From a checkpoint of a small contrastive audio-text model.
Model: 23.5M parameters, log mel input, encoder arch transformer, encoder layers 12, encoder width 384, text encoder width 128, text encoder layers 8, text encoder norm layernorm, text encoder activation gelu_tanh.
Training: muon at rate 0.016, 10500 steps, batches of 128.
Data: trained on drum patterns on synthesised drum kits, 26041 training examples, 51.6 epochs.
Rows from block 2 of the audio encoder of a small contrastive audio-text model, named by matrix and row number. Rows with one number belong to one neuron. Each number is 128 + 24 x the weight over its row's rms, rounded and kept within 0 to 255. All counts start at 0.
After each neuron's rows are labels from the 100 clips, of 14976, where the neuron reaches its highest value: "strongest on" is what is common among them. Only what is clearly more common there than usual is listed. The data: drum patterns on synthesised drum kits.
# fc1: MLP up (encoder.blocks.2.mlp.fc1.weight, 1536x384), inputs 0-191
# fc2: MLP down (encoder.blocks.2.mlp.fc2.weight, 384x1536, transposed), outputs 0-191

fc1.280 [184 141 131 102 136 138 123 130 116 103 130 115 155 109  99 146 151 145 131 159 117 123 145 116  83 193  73 107  91 132 112 109 109 153 134  71  88 133 103 143 161 117 144 150 120 107 115 108 127 134 164 107 115  89 139 117 106 116 157 169 115  98  97 166 135 133  91 159 105 127 186  93 145 107 101  77 127 151 150 142 105 129 144 130 126 141 113 164 143 147 125  96 157 106 128 129 119 110 110 128  88 146 114 123 157  84 130 110 120 112 135 128 116 126 122 122 133  81 162 147 121 152 133 164 109  79 123  85 140 108 112 122  94  84 129 126 148 152  91 133 121 115 123 130 113 111 132 142 138 110 122 103 123 139 169 141 145 132 129 132 136 148 115 174 147 136 116  97 176 136 115 172 152  84 154 113 142  61 155 114 141 128 122 116 149  80 166  91 128 171 116 154]
fc2.280 [148 151  84 126 141 141  89 120 133 116 131  75  84 147 126 104 102 104 152 129 184 131 130 121 113 147 140 142 131 132 137 158  96 110 145 118 110 132  99  94  73 123 126 122 105 120  97 143 113 151 139 166 173 131  79 122 113 134 148  97 110 139 121 105 108 147 134 105 126 129 122 149 147 130  95 118 175 135 132 118 143 137  91 104 110 156 143 114 164 130 135 121 143 145 133 138 130  87 108 146  74 126 137 101 101 142  70 144 113  79  96 105  97 119 134 102 175 115 149  95 108 129 147 160 122 153 125  97 128 104 130 174 136 119 129 128 114 123 199 101 147 203  89 148 177 136 154 129  94 140 134 154  93  97  91  85 100 135 138 152 116 101 172 110 133 116 119 147 116 156 139 107 137  93 153 170 161 108 149 122 157 162 108 127 175 124 111 124 102 136 104 117]
strongest on: quiet level; ride cymbal; tempo: 70 to 80 bpm

fc1.45 [ 89 157  90  98 120 119 124 121 111 131 100 112 104 118 125 109 101 148 124 134 119 117 150  90  90 120 149 161 144 131  99 118 117 138 123 112 131 120 136 155 132 150 120 126 142 118  91  89 119 108 151 127 100 131 108 129 157 117 142 176 106 108 147 154 118  97 167 124 105 139 103 118 129 180 172 157 135 102 133 116 115 112 128 141 138 193 158 125 120  96 118 121 168 113 132 116 121 118 124 134  97 108 134 102 135  76 152  96 137 120 108 130 149 131 130 184 135 115 123 117 124 123 107 153 134 146 106  93 179 119 125 122 126 108 124 125 157 118 156 141 110 133 105  97 135  92  81 140 133 123 150 129 169 125 116 113 139 165 127 136 123 174 119 119 166  91 130 157 116 115 154 127 122 172 140 157 117 106 166 138 167 165 120 111 124 149 120 114  62 128 135 122]
fc2.45 [171 138 103 131 113 121 165 140 141 143 125 157 120 151 119 168 137  73 177 126 129 155 135 129 123 108 109 133 165 127 101 122 111 141 125 149 121 159 107 166 134 106 131 152 147 201 174 132 159 159 166 142 126 142 129 137 122 108 145 113 114 140 129 126 110 120 162 128  96 137 121 137 128 110 134 180  97 141 152 170 130 116 162 153 158  96 107 113 110 128 137 106 130 108 141 144 111 136 158 131  98 117 150 133 107 193 139 129 119 183 147 112 145 121  82 110 138 142 149 146 138 155 164 130 123  93 120 124 136  79 122 148 171 136 119 140 114 137 173 156 133 136 169 106  74 101 158  85 110 144 105 143 142 129 146 140 153  93  59  79 133 141 140 114 101  92 144  79 137 133 102  63 113 163 139 113 125  82 118 128 123 129 110 124 139  89 144 121 170 113 130 132]
strongest on: snare; thin (high-pass); breakbeat

fc1.27 [114  97 129 121 119 111 106 148  94 132 125 133 125 118 116 116 141 117 106 153  92 136  90 105 128 123 178 127 148 114 128  74 118 113 112 120 134 112  87 110 107 203 102  87 155 116 108 144 156 169  90 118 150 141 136 156 122 142 146 120 123 119 157 138  85 169 133 118 144  89  85 151 130 137  94 146  98 118 141 127 115  87 154  88 150 118 159 110 109 146 151 115 155 158 137 122 119 110 164 117 184 136 163  98 121 121 153 136  95 156  97 116 120 169 150  68 118 120 103 113 145  61 145 110 114 127 176 119 119 124 129 111 142 146 143 107  94 130 128 153 162 108 128 152 129 112 125 113 122 149 134 141 149 111 127 119 160 146 123  95 130 126 160 139 127 132 125 149 133 140  88 147 134 118 109 137 120 154 176 167 123 162 135 163 149  98 184 148 158 109 167 141]
fc2.27 [147 110 124 143 132 153 147 115 126 166 112 155 146 112 121 188 104 124 108 149 121 133 112 127 191 125 122 126 111 130 159 144 169 113 106 120 124 103 133 115 115 167 151 150 116 112 127 174 113 154 103 118 136 126 126 115  93  98 125 113 135 146 134 174  82 128 111 105 150 120 201 158 136 105 114 153 135 136 140 132 121 111 118 155  74 128 150 123 101  99 125 128 140 137 130 105 127 118 158 137 106  79  99 106 142 104 158 132 118 108 148 123 164  43 177 120 110 126 159 186 134 144 138 165 148 103 107 148 135 137 126 137 116 103 107 126 144 138 116 125 116 111 153 109 121 116 149 115 163 110 154 192 110 144 111 112 151 100 147 135 165 111 100 134  84 124 105 146 126 107 149 117 144 135 122 130 150 146 114 195 157 138 109 162 120 181 157  70 162  69 172 123]
strongest on: clipping; text has "clipped"; rimshot; muffled (low-pass)

fc1.25 [ 94 101 118 116 120 152  75 131 115 114 109  71 124 113 150 130 130  88 126 118 100 105 131 133 146  82  83  95 128 114 160 136 133  93  85 157 111 139 126 118 164  85 101  99 149 116  93 118 128 150 114  98 138 121 164 122 114 133 137 134 166 103 135 111 136 101 121 136 160 127 147 102 178 133 142 120 124 179 113 120 161 116 140 136 205 152 135 148  80 105 171  92 155 165 117 116 112  88 116 127 130 144 114 184 136 138 124 130  84 157  87 154 113 159 160 109 131 119 122 121 151 120 120 136 112 150 163 115  61 151 122 136 127 123 124  98 136 150 121  96 132 102 125 134 142 130 172 122 114  97  85 113 152 122 152 124 146 138 132 109 146 125 128 131  88 117 133 113 101 106 139 136  85  70  98 139 104 127 114 133 129 129 110 163 119 136 108  59  91 125 195 140]
fc2.25 [137 106 149 101 164 128 114 110 182 146 155 123 121 130 170 139  70 123 110 157 136 123 110 125 139 129 111 149 134 136 111 170 103 195 147 161 135  93 119 143 109 136 115 136 165 104 110 149 133  74 117 123  99 142  98 115 113 136 118 103  74 127 107 111 144 114 115  97 107 114 126 131 130 102 115 158 114  92 123  99  78 152 123 152 114  98 113  98 137 128 137 192 113 118 125 153 149 142 168 117 133 116 184 118 165 102 126 125 137 139  86  64  91 135  99 131 140 118 125 129 107 112 147 131 138 153 126 142 137 110  74  81 119 120 137 171 188  75 121 146 158 134 131 119 142 105 127 150 104 153 126 130 161 108 119 116 133 165 157 145 144 118 127 129 121 121 101 103  94 130  89 117 171 151 141 125 140 153  90 111 131 103 169  94 159  87 139 141 104 108 126 133]
strongest on: quiet level; four on the floor; pattern: one drop

fc1.210 [145 141 122 131  95 116 179 123 104 166  80 103 160 135 161 121 120 135 135 127 144 116  98 115 126 147  65 132 150 172 133  89 101 114 155 154 127 105 130 134 108 146 133 117 127 151 141 132 137 112 117 106 117 125 134 106 103 151  95  98  85 141 164 163 149 121 116 174 111 151 133 138 149 122 135 148  77 140 111 134 150  54  73 144 125 154 168 131 111 126  98 146 106 142 155 121 135 115 113 123 122 103  86  99 175 108 128 162 110 148 130 132 107 111  99 109 159 133 125 154 120 118  95 132 114  52  87 147 153 135 113 169 168 155 126 139 117  84 113 128 179 140 178 172 120 142 110 158  74  97 101 105 128 147  90 157 116 157  98 173 103 143 107 131 110 154 116 124 158 140  91 132 148 133 150 106 116 120 128 105 165 130 117 137  72 141  88 147 124 121 118 115]
fc2.210 [113 154  90 107 167 146 128  86 169 139 140 124 118 119  80 131 109 105 138  85 114 104 135 116 126 163 132 134 147 123 135 163 110 131 128  93 115 126 153 123 116 156 113 138  72 123 134 174 153 116 108 161 138 115 129 128 149 103 141 131  84 112 115 148 111 210 108 148 112 134 123 115 130  91 142 148 120 114 123 132 114 112 135  77 116 128 122 149 128  96 134 159 157  98  87 126 109 134 166 141 122 132 131 114  96 148 159 107 125  91 102 193 111 136 144 178  99  98 128  81 106 129 117 109 143 110  66 127 115 113  95  91 153 107 120 151 175  85 145 179 149 148 149 101 136 116 103 115 149 127 106 157  96 110 157 129 162 139 155 189 149  89 139 135 145 165 116  86 120 138 119 143 104 119  96 125 115 142 116 126 115 135 121 127 157 137 114  73 147 143 110 109]
strongest on: snare; four on the floor; pattern: bossa nova

fc1.64 [ 91  97 123 113 138 113 121 107 119 123 135 133 122 172 107 125 120 130 158 141 195 107 135 105 171 125 139 122 129 155  91 103 133 112 140 104 126 119 161 116 122 157 120 156  77 137 141 127 120 118  99 139 115 128 123 114 137 152  98 130  81 123 128 141 146 127 185 156 125 126 157 117  95 125  86 111 155 144 100 142 119 131 129 124 166 128 134  95 112 138 182 128 139 128 133 129 161 102 137 123 132 173 113 126 141 114 141 113 110 118 112 104 140 108 101 125 132 125 184 148 122 152 115 145 117 136 126 100 140 126 117 107 126  97 144 126 125  93 149 115  97 175  97 117 166 151 157  77  93 142 133 141 172 184 109  89 141  92 140 142 114 131  82  56 127 135 172 110 129 100 104 123 138  88 118 157 147 108  98 125  93 115 108 151  83 162 123 103 140 171 136 119]
fc2.64 [174 149 101 120 117 134 127 116  98 121 117 164 130 109 123 117 153 136 146 121 120 155 119 162 106 155 127 113 127 176 114 111 119  88 119 118 104 122 137 109 105 118 126 118 129 115  96 134 130 129 114 128 127 123 115 113 142 188 143 135 144 180 131  94 112 173 124  76 135 122 120 145 145 148 124 111 145 119 129 146 139 111 137 161 102 141 105 121 165  90 148 105 112 160 133 127 101 146 100 172 136 117 140 134 104 128 114 151 130  86 119  85 137 112 158 125 112 123 107  89  95 127 155 155 107 115 144 109  99 136 145 136 117 169 103 175 177 136 115 139 128  93 123 113  97 144 131 181  90 148 134 148 157 113 123 145 134 156 124 132 130 150 168 132 126 109 130 110 145 100 152 116 150 173 175  85 105 201 152 130 161 184  78 127 135 171 136 139 132 123 142 144]
strongest on: quiet level; closed hi-hat; high tom

fc1.47 [111  95 148 113 106 126 161 113 152 144  95 101 159 132 110 141 107 111 114 143 106 151 118 135 123 125  82 121 176  85  98 129 147 145 114 107  88 126 146 116 160 153 128  94 145 130 126  98 156 166 124 104 103  87 131 144 125 131 146 118 119 116 125 107 117 108 135 110 175 141 155 119 170 164 125 105 144 103 144 112 115 131 142 116 150 133 148  86 140 140 128 147 159  85 123 165 104 109 133 121 136 113 118 122  95 137 136 173  97 141 106 128 104 110 135 115 108 117 143 177 159 134 145 181 136 139 143 137 149 118 118 155 116 144 123  82 134  92 147 175 136 124 147 116 149  91  92  97 154 128 139 101 112 133 117 139 140 125 137 134 148 130 127 121 156 150  91 155 100 120  78 158 132 158 120  90 101 127 166 109 120 132 144 108 137  95 161 140  77 145 135 106]
fc2.47 [157 168  98 124 104  97 165 139 125 118 140 113 111 130 159 116 106 130 173 162  84 131 185 140 133  88 140 119  96  99 113 149 147 160 136 125 130 120 114 104 121 115 105 143  70 121 146 155 102 112 127 136 138 133 115 147  98 122 143 126  91 127 130 123 142 202 148 122  96 118 107 119 122 106 156 125 150 148 109 107 118 104 129 137 111 128  98 102 122  73 133  98 165 112 108 106  87 156 120 149 167 134 119 140 125 133 105 116 105 157 150 142 107  96 183 126 118 126 146 121 141 120 141 127 148 159 136 104 153 171 150 131 111 184 111 105 106 143 144 130 141 107 109 110 109 135 132 117 132 110 109 129 141  90 115 131 119 123 140 149 130 145 130 112 109  80 135 177  99 157 131 144 128 120 128 170 107 114 142 102  78  92 151  99 124 124 153 163 142 144 176 123]
strongest on: clipping; text has "clipped"; low tom

fc1.63 [138 123 119  85 108 127 161  79 141 156 126  90 115 132 118 120 126 129 131 162 122 130 121 175 130 137 154 144 111 114 101 112 140 122 121 179 134 130 124 146 184 115 107 105 141 127 141 137 145 141 120  99 112 123 157 123 141 130 183 135 127 128 122 122 139 148 103 158 118 134 144 115 200 114 135 149 134 137 130 121 107 119 123  95 172  97 134 152 120 130 185 143 103 122 158 169  79 125 179  95 145 138 103 146 170  87 107  96 108 115 126 155 143 102 124 136 140 102 107 122 143 135 122 144 134 128 160 137 122 113  96 123 106 137  77 135 106 141  94 144 143 124 154 146 159  86 106 135 141  99 137 154 136 111 121 103 188 116 137 121 179 131 126 131  74 121 177 138 128 123 134 109 122  99 127 126 132  93 100 114 160 133 127 140 148 112 168 103  87 134 145 136]
fc2.63 [162 124 129 127 136 138 108 160 114 116 139 111 145 130 144 117 115 195 133 145 106 145 141 105 135 121 139 115 134 100 125 128 142 173 141 137 112 149 155 135  97  83 106 128 123 107 120 115 130 113 138 140 136  79 144  99  90 152 117 135 111 115 100 129 129 128 154 122 101 123  98 158  98 112 130 138  89 103 141 125 174 127 124 139  96 144 142 149 146 124  91 125 168 139 132 131 151 149 105 142 129 137 127  98 109 137 149 198 101 173 113 132 129 122  97 163 188 129 142  97 117 107 120  91 121 140 106 115 123 129 153  87 127 187 117 121 117 126 179 149 156 111 115 160 117 163 149 175 155 110 125 145 138 134  92 163 116 127 142 131 141 153 107 152 130 126 131 121 173 136  87 156 117 121 132 148 116  99 140 119 129 112 174 117 172 126 139 167 136 180 165  94]
strongest on: clipping; text has "clipped"; rimshot